{
  "arch": "convnext",
  "model": "sound classifier",
  "dataset": "synthesised imitations of 52 everyday sounds, one a clip",
  "train_examples": 39062,
  "n_mels": 40,
  "hop_length": 160,
  "input": "log_mel",
  "spec_augment": true,
  "win_length": 400,
  "targets": ["group"],
  "num_classes": 7,
  "norm": "rmsnorm",
  "activation": "swiglu",
  "mlp_ratio": 3,
  "dropout": 0.1,
  "inner_norm": false,
  "subsampling": 2,
  "layers": 16,
  "width": 192,
  "kernel_size": 5,
  "loss": "cross_entropy",
  "init": "xavier_uniform",
  "residual_init": "none",
  "optimizer": "muon",
  "muon_scale": "original",
  "lr": 0.029,
  "momentum": 0.9,
  "nesterov": false,
  "orthogonalizer": "newton_schulz_5",
  "adamw_lr_other_params": 0.00085,
  "steps": 23200,
  "batch_size": 128,
  "epochs": 76.0,
  "lr_schedule": "step",
  "warmup_steps": 460,
  "weight_decay": 0.01,
  "adamw_weight_decay_other_params": 0.05
}
Rows from block 5 of a small sound classifier, named by matrix and row number. Rows with one number belong to one neuron. Each number is 500 + 40 x the weight over its row's rms, rounded and kept within 0 to 999. All counts start at 0. Numbers have three digits each. After the name is the row's rms in percent of the matrix's.
After each neuron's rows are labels from the 100 clips, of 14976, where the neuron reaches its largest size: "top examples" is what is common among them; "loudest" is the band of the loudest frequency at the time of the peak. Only what is clearly more common there than usual is listed. The data: synthesised imitations of 52 everyday sounds, one a clip.
# gate: MLP gate (model.blocks.5.mlp.gate.weight, 576x192), inputs 128-191
# fc1: MLP up (model.blocks.5.mlp.fc1.weight, 576x192), inputs 128-191
# fc2: MLP down (model.blocks.5.mlp.fc2.weight, 192x576, transposed), outputs 128-191

gate.149 152:471490484463451450500514542513465475541521503532449505514463474479518502432454527468542512486440554511573491471500446442489481492506555499521489511496609519446604499497517504435479494588512493
fc1.149 141:470472516498542522493514481527500568445502482490458469501564498536470490507456471500493508593583506487420559512510599534515526587513540493499455509467515471554439512462481474534508476462469545
fc2.149 140:500576551460532456536552426499543551527517492541507502459474502426467525520579493533542458500534488440506491503526492442454460478504506590494540582492489482422536478523519479489523522526562510
top examples: nature
loudest: 2000 to 4000 Hz

gate.239 006:557453482473476443495559520490517518493493500468587480513547537494526404499482520401471429532435503430501437480541510475579503500416490437467520490530576572518508533498472557514491456549427508
fc1.239 006:486568489526530594524446454525487485520518519521433519503473473505498562479501461583546568453534488573528552532458489565439505486567497530520479510449429411471534461519525445482522526452549520
fc2.239 007:575463472509459443517600497526485483496489541470499522541484470471485557456559459477437477555476487492500459533470499443545489465513499441555481525467506473542481489526550471541489503471489379
top examples: household; ball bouncing
loudest: 500 to 1000 Hz; 250 to 500 Hz

gate.547 112:488478530471523574417525487509462417468459490454535467538465506452485485462566493490446473561508522558451499502455456529562543492412447482558529455545442461491483532483449561524521524493566523
fc1.547 118:436511470547487505543530478469549548554508491524495492515514481527542508541525463539476470464494515424542498504509476481543455498458541495515518525461512516463506504551460546534462476447510488
fc2.547 119:504426501559456450503542450445494554419488500528547408501526429492452445482453548419460495533567539549557501545555517503467459558488509547533485463511533522483485448542404552492467532456480535
top examples: reverberation; text has "room"; text has "reverberant"
loudest: 500 to 1000 Hz

gate.186 121:547563518453523498510508488489495484524526484508453519479481491577487567468421545483476516458499482487504503511530531486514476495475473446463478560532497507533567439502489498550486411506543458
fc1.186 127:508480464513514503508464481508496556421487471521560493562465570487489475535532515428478498458504546493540515517546512496458446472480540527460499567495496425523458476480519474525511478396449486
fc2.186 122:481440437549433509461546460453448540497512470488499482476481510525509485509511430539485488543438476448480503527498493419452506510517504462487479580547496470549503426511453479550477535512491503
top examples: machines and effects; spray hiss
loudest: 4000 to 8000 Hz

gate.258 123:438520436495468434498453492433532519566512502527525489494487462520545510391378562504478528444510533501523499530522564566499564492573413526548521542485510549497483548504455477471522537522556502
fc1.258 120:467444477441520529507509549501564590540469404576526499446521526472565554476546532501463510513471497552487450509545478489529475523547468472557502507470483487516481572492511532556515514441509542
fc2.258 125:493520481496569516522509514534450575504539515519542480537484525497462411488540546587453525528472590478469490519480502554500544554434561504509449524490578497554505472433476534465512550438487478
top examples: animals; crickets
loudest: 4000 to 8000 Hz

gate.216 146:502428456472453525469472415491456519483481489543539399578480503486448481477456511526474479379482524547491512466462518392540500469502454500489534507495438453389492467452516530511549565513481550
fc1.216 143:515496431489504516452450517541519464514566485488524441435515556503542490510580438436474494501491529518533516522498500491497450535524485603591498422548440459512501501414505500555516529555490506
fc2.216 151:489491511480488515511570468523474500448501556531476501483448483512501435524526478507488442498542549440544487471470483517461462489472450461469512528447500541640482462462554467446604507461481510
top examples: sawing; machines and effects
loudest: 2000 to 4000 Hz

gate.176 076:478530489501563528507446501424499473452561470480454533500490432512596468485551486448464536527511488503496570505461473485493531595504464483496520537489530496511524519506514479527564579523467538
fc1.176 090:536508535488459617445457455540422530503455514488486474464465549490520460514502553553516451592484484457525465469524451531473451479550492441494497547487490522512469536473525455496520554479508484
fc2.176 085:505448404527524445542492464470562448516488486585480528502458528461526497516482516503517455493533475494474507420521478476512500485463379503522537521534460533464559498477507568533576543501516538
top examples: sawing; machines and effects; creak
loudest: 2000 to 4000 Hz

gate.342 124:515564474512510446487577543583507485483497498465464434500478535562465491425529513516482502543473519499540541493498423485446432533497519466499508466496426479524495489513471489532485547495483533
fc1.342 117:563519543474469515548570511536452465518492534459490525482531433480487548490410531485563529531493479501595517497483438463464586476543425487423528516586559580484470480493487450441501491532456537
fc2.342 115:518481500558529450499562485443526457486466569519501496533510573495479409489445503430526470493461550538506484526473542546518472488541493504536510448550545501540485532521523504512392484455488456
top examples: melody; music
loudest: 250 to 500 Hz

gate.153 142:478512540506466473463496480474455532528562498466503525536514422548489403504483469508509541507487527506544550554506405519511475512485538515507480465526472552521496442557545452461511479443565567
fc1.153 131:509554491553521522522435479434518461530453512529478503477440522540503477512460535464555489530524533444486528543480540464507486498471503608466427479535447461473464561490505535479455506537420512
fc2.153 134:532532476527595530484509452428509533485506457477400532496466549468492539491517538499545515515444554435517554487567472469488521533451516438525429541564602520517488528462458536546548493463510533
top examples: animals; howling
loudest: 250 to 500 Hz

gate.222 084:538488526491510533512495391481408503565487429548508494483520519490484519513509491516532530533439451508539456463481452486484532502488543530473478466473485498416595493514455495459529523423481537
fc1.222 086:530461543512536506485521416549455499523489430545565503502513494444490537553515526478533551530480397527510545456468412478543524515480503508491452518489492508434545510533490508499451513446468534
fc2.222 098:586464450435416590574477499627509422463480455499521487475510539481569566548475540573554474551538486467474407483519554504557568511471443476396486443530478484543537467530464514511510508492541470
top examples: signals; whistle
loudest: 2000 to 4000 Hz

gate.381 145:518504468542551488517520494495553551526478546511448489538455505471510543534465481458546521514522557493471536470603539481515441537517503462474462544535500419522509551451469476440487514529511569
fc1.381 141:407494531561508553455529476470502497504494529571482488499441535483536549518479572505466502511463477487611532552594530504476455546459565479539480480519515486533499581537511483616553515422520463
fc2.381 145:452456421532534468531432558529549508470494519479498504548455467541586465517507461554515565481508518457477544507474490495452437400523458556511478570573480503475463527526499501456563509422524530
top examples: people; chatter; pink noise
loudest: 500 to 1000 Hz

gate.431 116:465503421572546456464403492505521522544503480499498521462451477586516490474460520482531556459497500515528598457496516481519504432543465459528424500486451492482460498481429522508511490492534487
fc1.431 119:550502487463485477491481476469455506430465532490498491475538529507573478564491540452511555537468507527530484513483582480451499473455401536506494498559495493483548503552560535500519506595493481
fc2.431 115:489521499497500468510537561454515479533551524492553488481472485443524488540509511494485505506454471531534531534466539516463441510481538455508529535540536543469553576473483503447491481455496550
top examples: music; melody
loudest: 250 to 500 Hz

gate.276 042:502527417437514462486557525497561552536515487448482512529462486479540502476485554491482506478536465499460510429417467586468508478477572410504484489589474534529537500452435490572489509436467495
fc1.276 046:539513446534544452453495481500573521481472507482487522538462531535543498503497497478454485461585499450492486479417416456514503431471539397483549478548436459510561523550478530531491529494453480
fc2.276 048:493522509485509517453473424476501518479481470502490547466433482492519561502527513568497421498520538479523545445518424508556473469440466512514468499534433458495503477540454533523494486567533463
top examples: melody; music
loudest: 250 to 500 Hz

gate.191 101:580507441501521552499489487514490460471457447516485553535542428490475509467407489467470432569520528498472454527572464463437480496458489488502518532538501510384473494538461502390452498427516405
fc1.191 105:484509581525518520464473539414503500494510531517570497471439593540498571546566489544420606456449440519513446477507508500466453554522542448485465497504490539563507515515473469511455488426561547
fc2.191 100:566496465521506498531449483561485497437502472504531497464511458492580495432494433481509538463504482521493503539514496495410444496494554477518527528431491560458465497462537548453475479502548517
top examples: signals; whistle; crickets
loudest: 2000 to 4000 Hz

gate.138 071:417475445503514514498442565407501538447515462525525482537550474482573529589527554531540548536497506475431436544482520495563499469477491458513433577434464490517470540570430533452556473430483507
fc1.138 068:514507500445460550414474470535491452521533538524506464491449505524479480435529440483488477453437465525482583552585512437513429589506487497521545450491494524499497468506537429482492487522525567
fc2.138 073:505552535505480538542547564420517518482447551537464468508512470476471452475521483459442510500531535509520491443437556477491515497525536529531490500450550549495408556540559483503499473450486475
top examples: reverberation; text has "room"; text has "reverberant"; group: animals
loudest: 250 to 500 Hz; 500 to 1000 Hz

gate.296 006:461555512444598501556477480482492508503567509522475536547500497516473443537546426442576549531484533544468573569495508573572551583453610496473519498511496519480524536501516547503555539490424474
fc1.296 006:492520492491599506536481519491499503504522500514496581521493525566539513505493443462425544510479497511409547491532486515536581504470545545484471513512515536442479535445483518526507526534537542
fc2.296 006:459485577478535529473570463456495509488463513446467456507504495492487531441531514452496542545505498471540487614543546507489415536506450436473509437550550459525497546488554510502457470492479485
top examples: sawing; machines and effects
loudest: 2000 to 4000 Hz

gate.251 015:498479444493484528571479500519494465531473480467495479444434476555497479527501517472526433477479546543556449559531507436573444464526572557446495492507590543583510526522495468602447497524471504
fc1.251 013:486580516534580541470539494505463529521507557524486388511521516443495589415410497472497546515522495506537520480460501579401543547446544598514487549525456532459480441429506502460560504516482526
fc2.251 016:538478515558418473436551549545402567491469514477512509507451477491525453511517515455505459526440527489519448498565429481553487519490396420462491518489524497558476528460505484441452426495507424
top examples: nature; water drop
loudest: 500 to 1000 Hz

gate.93 161:519560529496480501503453427483500479528547522469462423519508520512538523517468489557505488552514497467517550497573492523525472494564579469523518406524473416467558523461488497534486464484489492
fc1.93 160:477547543551437479512481490502456454503528491490454472578523571500513463528431582500549535496483466487492524425615596482485524492514499434538455477455447387497508529513493520516532510503462483
fc2.93 161:549541558455540530466460497445476504459507464530484507524492535541529471435521511546495510517537576478482570518509529538495495486506453439451474488591484574491451474513538474481507553481517507
top examples: animals; bird chirping
loudest: 2000 to 4000 Hz

gate.568 121:442553518512537443506499499499521475545481545519501495503511527501506484517483554548489571479530509525563509470575505443446486466525485496549436463549506390445450477516509526515489545517497505
fc1.568 127:496551557529516525442536516512521478471444528523515444546516525500528528515501483548501451517514492505572433559543533448514402492571468475473504460551534414510505480517520519495512553446512527
fc2.568 127:435480524561560466528458517402493468519526468459478516488417459489505522504494497473488492531514489482447551526571531502436522541577426428489550451503569615541569541562472552534507578461476558
top examples: animals; bird chirping
loudest: 2000 to 4000 Hz

gate.510 115:463583503515512549509476541449456563511482488485448449480502551472544532503566540425461517483540464500435483524532556466519492513501455510488436540455534464457539489529423418491459549449491534
fc1.510 119:493450485534511515500466507420469478478417409511475444443468530463543506523576457523472481517490482512446598479534558567488508484462497554475519465529491477506513519453506447484488478548492433
fc2.510 112:545580539520463472495544401579445518508539530542478522524488502509457531487509534508488402516450497423529477467475479443489473542504477439531541530465458508502526475439579580439513574514513475
top examples: nature; thunder
loudest: 2000 to 4000 Hz

gate.23 033:574513485449508507473486464515522576549514491478455534531502536498479526566460469497555547458515488549525410490528499540589511509541484504465511484461499441499491427538470493520435538481464519
fc1.23 035:480454561520486491493478516461440446543487456515561432480537554551486474439547573535477442497392504482504546528430600460445492432564535437544500504519507499535498485484512503520514511457534463
fc2.23 041:488509524442526561523507425507492531496483531525463468500509475462498569468449550483473527529537571531516608512495554532500484555525568483535494494490536540417525458491500485488545420463502539
top examples: reverberation; text has "room"; text has "reverberant"
loudest: 1000 to 2000 Hz

gate.376 127:490467478559446462541499578484509522501455499424518489470518471490510503445485441474524570525467448484525453473498500502476477546488488476531545486518438496378505545417477549482487504466603454
fc1.376 123:504504454554504479516440494530458497491497572458522519473486527513486515538501518471514539475494514469509528424431460479526434541488492472492490426475529576482520564476457548561541521449522475
fc2.376 128:461535503440525434563525496516453431450562450499448498475475494463569425458476529523484541490527510546494530463476497467460459425474498516542464507495488503543489474481471465470535463441491441
top examples: music; melody
loudest: 250 to 500 Hz

gate.408 083:544542468460583469489536484475520454472554545439497503524448443538447517521493442534507547541507525476451507516486516463514439601500557470554467408528442523422515503493458545528494465524405549
fc1.408 088:486479465524480470463472446566467470499459499480502481456455531434508501492515454550488489463537479462528439524472502521463432533523489458475568501544451488498486428548482523521437456447494499
fc2.408 083:535415451456489480499444516514502535524492450528529503558528530462531464546533484477488477472464520429516506427401421470524541496510456512486483492433467551464526376541493534541576536534557527
top examples: sawing; machines and effects
loudest: 2000 to 4000 Hz; 1000 to 2000 Hz

gate.108 006:497482494535491530504486487499576450499468500427479522521479474518503398516516495490509462452444535497528514512513472440554538492557484487461471542484527467546548584573512486576495569485541501
fc1.108 006:555506494531532510556494496473558526520476491509486507465463483553488471535556531514509457476444528523572556428474472504584494506571521472426481550482534536515518553539482419522471532453506546
fc2.108 005:519500477489576499488457545510540488548489526531560534520493497434486511559501605516491479473514497481489560494475497472503487505475507465424517467543467403434489502531446525527485564483531530
top examples: nature; water drop
loudest: 500 to 1000 Hz; 1000 to 2000 Hz

gate.145 100:578564595483516511447567560469559520558500463593557506489538517543566554482522518470572492526415436494499467455474542468488516503489430468497529504577530465463527615498514508474460533461471572
fc1.145 099:493567507545572488494538527516434516538484467492520468487501508506535504528473519583497502426473440476494535527540594497475555540563466466475455510524500457522521613568532468546489562495513531
fc2.145 102:493493523543544467496495494520420430507409428525529463425491459441564454466523558428491461561523557545485501539525559569481479499498495566465553493496490435433419512525557534430489572482543480
top examples: animals; bird chirping
loudest: 2000 to 4000 Hz

gate.345 153:539553405497434589542515488530521496524484508549573443542524542515463589519476545441552514483465480424485485481491455506488542464432507593547522511416493509486535508506534446514493498504506508
fc1.345 144:482546605483538522507456579516484567524521510418461614409483551515524452521514471558559534461435471523542579464474432462513519470555540439473552499500599551537534520491493519512560516481444449
fc2.345 150:542481523453451484488492496476508506492472496508523506460508526526480465536367462417520508481486502503494436481498457469496561559496504520515511547488620462515544567556517541516481489501547532
top examples: sawing
loudest: 2000 to 4000 Hz

gate.184 103:515527499541495576488417516524414502523489553433391519467495427553493539472495511448474465439581432554514543590533497493495427507543505558502488501487506508525501457488483449508502489483544538
fc1.184 111:497506526478468451473537492476525539494471461478526551502489547466583480498508463566428582519477517496489476559488529475595633497536450463462536468520491483490503520442445570496554387523496541
fc2.184 099:390566493480434467478510441510551497408503491502517459515559498427502503487462462564524510496515430526433492541474464453468466523500501581551504518508545508474557547483482503484457475437465541
top examples: people; speech
loudest: 500 to 1000 Hz

gate.159 123:533476535547536490498505481515510458532554554469486530384513441424459562540526569504485553463467525508511430515514439538392482536464483466467532486513584587489516459500537532573452538508531526
fc1.159 122:500487538536493487413509539567511540473510563490470540459516428452510447513485575469493492458408536385466539506553507438502505458485536515554483509460407445476474520485580463537409477475511521
fc2.159 125:520450550525482402443507476464479564508491535482513504499524549522412458461511553486523507448501489507519470518452548542575487499490443566557466529496535517563481466529478607507564537523506547
top examples: signals; beeping
loudest: 1000 to 2000 Hz; 2000 to 4000 Hz

gate.571 132:463525506461479493500455547554442495552536511522473462507556473516471542480474452481462454474527437506571516564485549501517515495525533514408476539490595460446504478535506472475508440507539531
fc1.571 135:486529542531539458495487497538513541608540557487469529497581498531476459517460522546485523468494498419574492506458487487456494499570575450484469546462636496544514493505490514524560497470525492
fc2.571 136:590542512582530469435570408534468424486482580507515493509550524496510473526538547480491469564492475477528455596555494504528544604454475505515476534465561446544505473427447542515451446565504495
top examples: creak; household
loudest: 1000 to 2000 Hz

gate.118 033:596487516540524503468496477472468475484513449463536487509494460478514454491514470426508492469556494443484510545433526508472492492518421464492481515452463534484510411540507499520495487523534491
fc1.118 033:443463452546518479519444550550539496513483524482473529530507475527528520471552517536527494508462542552458512435486519551589519441528572552522491468456529471449588476480533464566540482463497515
fc2.118 034:538499571440510483509570484507463512533498510462493543465447566482495546472517478407449459477529531452477439492482540510534539512505488486557449545453467448611468419497463549483519582487485549
top examples: crickets
loudest: 4000 to 8000 Hz

gate.517 023:479563434457527582435552438457449491453497519498537582500518580470502576631508439466475546534533452567494502530470503376511515579435502504579513546446507477457499387461521481537486470509481528
fc1.517 025:523521480509489485441504530523417490459496473462491530524526530481503589578524418497482556551541496529480402522465475421477455497470510478598524555499509455479412374579508496530446513443437519
fc2.517 025:494442561516497504488513561498518497497492469507533545537524518525485504501555471484495506516431479474542419476520452483545574475477450526525558494501564545483437390477505509529458463487549556
top examples: signals; whistle; doorbell
loudest: 2000 to 4000 Hz

gate.291 133:517531531561520456471504497478492488507510490440514431482504513471484546441522570527462547403568493479535532530502548511500498501486485484496493537507478533506485533521549602506437444471547522
fc1.291 126:461488445476386569543496504494521570474485460505463479507451537517539476540507474542556520474511528513444543413459518487531478468424531510462486548478435546451455509448506441470589455552486528
fc2.291 129:472547444496525537429454507547512490455556522486475589506483548519516499502520532484459536452498581487467402552437565519496461529557466483581515536505485512546458490490573488466478486562546548
top examples: household; zipper
loudest: 4000 to 8000 Hz

gate.261 156:512506478534459601472561447492500473496579491537546466516528459497547541475524419497523503467518425524443478490505482424486458484481497556503498580475543466465451485465502526501499519482426608
fc1.261 162:490484627510516462463454457509518483546536581567496488515462485530556461535511493376511494426479519591470518536462542509490498483449555500497499508454515454596513493491485523527491439470514513
fc2.261 159:527430528518454518540471487473458439527484547507476487435569524592493488481478531506438549539410450509493447463507467516504516542538453495469410509500514484454542533501440495493489463522551482
top examples: sawing; machines and effects
loudest: 2000 to 4000 Hz

gate.417 108:524451499531493471439542532518492522451509483530469481536549482473536437472466465517528481534561493517531496578483511507540490508518507539482424448458513441536484480474511502483551561447444493
fc1.417 112:517547522517522475504493483528469469491518533509452441562505487478505489483508531582558515494498505507491499526456414476554435525463544519554432405518524498515522477537510432556523605486491511
fc2.417 110:554565461481471462387454510496486492484485474495488510520527473582519497549465509498498436472488542473545501481509466475533509544436484479391510583474452469482517474476476492583537543525537533
top examples: music; melody
loudest: 250 to 500 Hz

gate.471 098:529487502569513521478547504538496445517449588527454509497485552544514466422494553504456545517475575465486478477564497535502462559522485545372507493434499490571470493508472484532477524494542576
fc1.471 101:513493564497500462555423487472493501491571425525572497484548478467515451519545475541486404436534434507512492572444496471483474482466499457599504535566462467417512499492524492471518485501477443
fc2.471 114:529511487485490512466494515483469505513469435490524469486440433591515478498525521465487425569449486495469478534478528507534545464470542473561484513470517548484455534544545455533496493547530500
top examples: white noise; pink noise
loudest: 4000 to 8000 Hz

gate.152 160:415520526542520478553512546453501465441471516556475490504440536440485518494552459491507495407499506480457547543461513476478452537450545514479473472551494506504549518514434502457535524446536619
fc1.152 149:497504523498527497506493467489541577527528483528443478542444499510462452493513539407541523486545453435449551520492547512469425591462482494601465464517506547480569499451384495479517467492515531
fc2.152 154:514506441471497423478485591540464556507512483497435509484513559418562443507479531524502478462484559516447477570426458538559516554498585386526493513480494505507571471455466435491526518464453461
top examples: reverberation; text has "reverberant"; vacuum cleaner
loudest: 2000 to 4000 Hz

gate.378 089:468477481515465540538530542481493484526503543469517522462480530534510557529539533520462364512463530506496573410577453498505473539512550472418494539534410492522483473479495497474489511543522539
fc1.378 086:489446542455490527498526491511481518503538602545573494457536530513532493576567422516454488463459431472541494480430433577531531527460558583436529533451460538503479542511449543464542465591553535
fc2.378 088:467469493500477513490433470458484591456490444554505479469529483509500513537463483481553543497526447551455552518505557539493467519558426510517557419506483497565563403566487493556483476486483505
top examples: reverberation; text has "reverberant"; nature; rain
loudest: 2000 to 4000 Hz

gate.45 145:495429440512541532531501514524504442528448515517497532534446484470555498475492517487516475494505512556496516592522442521481429549540473501429492516542444387420494521455587532601470498503520519
fc1.45 141:541520538457451472498526502491502538549474435445533497543467521491490507429512547469546506530479495495515395424516463514481490443462548523447446542551608517576507455494468507444562452565504531
fc2.45 152:517521471513487529484506544459475483539571555477444514558432532528579528501482529481515527516506570443528464535426529459513518485530490536513503494537441470592536523513462502533602450471514527
top examples: reverberation; text has "room"; text has "reverberant"; animals
loudest: 500 to 1000 Hz; 2000 to 4000 Hz

gate.462 126:455492515586561479514454457467452500488602521524453540440449520520495490548508561577499521533506530476443516554586523474430486435470546486455487506486467512496560482501509515485538526416547393
fc1.462 141:467457499527455461497530524498465465544519521515559491502475569577502504501434511460457487486566506488505525485510503517484455536574490572505508440528521544531512442462488445591524466479444447
fc2.462 130:411476459499449424416468574478586464503487580475507507491495520536516467434428511544510483408475485485482446448471523498527511553539530469453473503453485412572509503500490512492519496551437502
top examples: signals; whistle
loudest: 2000 to 4000 Hz

gate.192 090:438441511517547467486480431481551450587522521518494513488443544533465485479459522477471458489588541524511499548496495488440539564440525532525515534508461489470602571547552487518447528402521474
fc1.192 088:571545521508563570434583539515473573513496493525511506455510551493541474498579449497477572509479451518456506497487551500485491466509491525474510517452527429512479493436515516494476553561523532
fc2.192 091:473449606500458539555503470539484576488418533519497491495474540563493446488466418501484491457528535488495441484525451548499558459545560497515498531464506507508501494474478375495470430424439486
top examples: animals; bird chirping
loudest: 2000 to 4000 Hz

gate.543 069:463486488500464476479578503464486531524452512525519505459527562529487531522477554497509481515550574567500523495400472434473403482504419520478533548533518534489566519370537505466481470464502487
fc1.543 065:483539464510480498512426547556496447497542474491489492518402431456480474472526435480499511535505461431525481447572513471518500523468591503487404474479403443518464481505427505562536503535517511
fc2.543 064:567444502538588468453474469543459487388520489498515487514498528564522455493519507483454508502528470534455465440463515544461486451521511508443552479485524511495507597494507474485454547481424488
top examples: melody; music
loudest: 250 to 500 Hz

gate.40 009:534462453482501592478419487488493457531486512482516566548528459483513474538513553517547467443440533524495501519506490451494498455563517469522492509458481498560511529569464436553487562440513527
fc1.40 009:556449477470528573496462452508536496498525498504490589514501426496508481528527527520510453411453530506473477578539489497536505460546561480545454506405486512529518520583484446529492514454484561
fc2.40 008:529494440435534493506530515446546443525497473507482509490514533433472511509513524469539542555538451506426533487431517459505494518487519487519509480478482475425477469512432493544562569503539575
top examples: nature; water drop
loudest: 1000 to 2000 Hz

gate.57 133:508468489527563506504512465576561437544493545470510485509479509523481504565432540550453544474524522528417449488494451528492470510534476570559419512493503426522485495481512498528482477555577474
fc1.57 123:515466451487466493458527495532539533435504495505489504556495535489468510482462501504533525562437480552495469510469512481513507498501547517520499487429536465466476554417486527489566482520477436
fc2.57 115:559451398529447543557481499548492434432491515494453473507471544510481535479533514494480484427494513514488515491473513493539466561490433504495492543542542453467519439497549494493424511475458508
top examples: white noise; pink noise
loudest: 4000 to 8000 Hz

gate.397 019:492546433457537562509445553450459537499484481468463518527449517541489426512516509499526538566425504528453535468553526491497567477481518527493517511532533479400466529447482502541554556523488454
fc1.397 019:511450523563435471547484475532495533527440528475556495454544505489537553482448550509473497461493463478571422466478514494472430533556459452523502533505522496560576496581474510490491475470508492
fc2.397 021:453507385505477502559444529476503455559534496481528490453515450459490523476500453500492460491540449523500462456491558433456536494564521574521491493482492496417519460567516446564548506501530564
top examples: sawing; machines and effects
loudest: 2000 to 4000 Hz

gate.213 006:513503604487499443593522512507454461498552507550529555475509506488523456523469430483524498541511478556528455473492486514541540523501532482452498524491517548514484517517512572496508541495491567
fc1.213 006:489463513498495459470524543563492467491485504452501449542527508519548450481560506510503513490453468522490535496432494441482522417503430507426534441516514503483511471482504530492494503527515527
fc2.213 006:469472566496523511469455480503498473487458472557531504516504568557465454557529495535484540495524449540478548443509461536561541610470470503517512505529488525477535487446418593541554512553512517
top examples: machines and effects; electric buzz
loudest: 1000 to 2000 Hz

gate.302 156:471516516490606507491531499484492493534446488528410575497478456526496557460544471442550515482529560591466502506477499414483520519497526464527546508503502463385464534430485391480469509528481539
fc1.302 152:478495489526513529470532555514551502454507494525448527492481496522547427491526459495429496511499492432439498545547449501617542535513506505544504492527503533511542582476508529429581537452509437
fc2.302 151:560504536515574529466477438398516449519516552446438507505515509576544501452441503494485502489586508558496489593480496544473492556488525455554460538491466459530531531511561499498535474544500511
top examples: animals; howling
loudest: 500 to 1000 Hz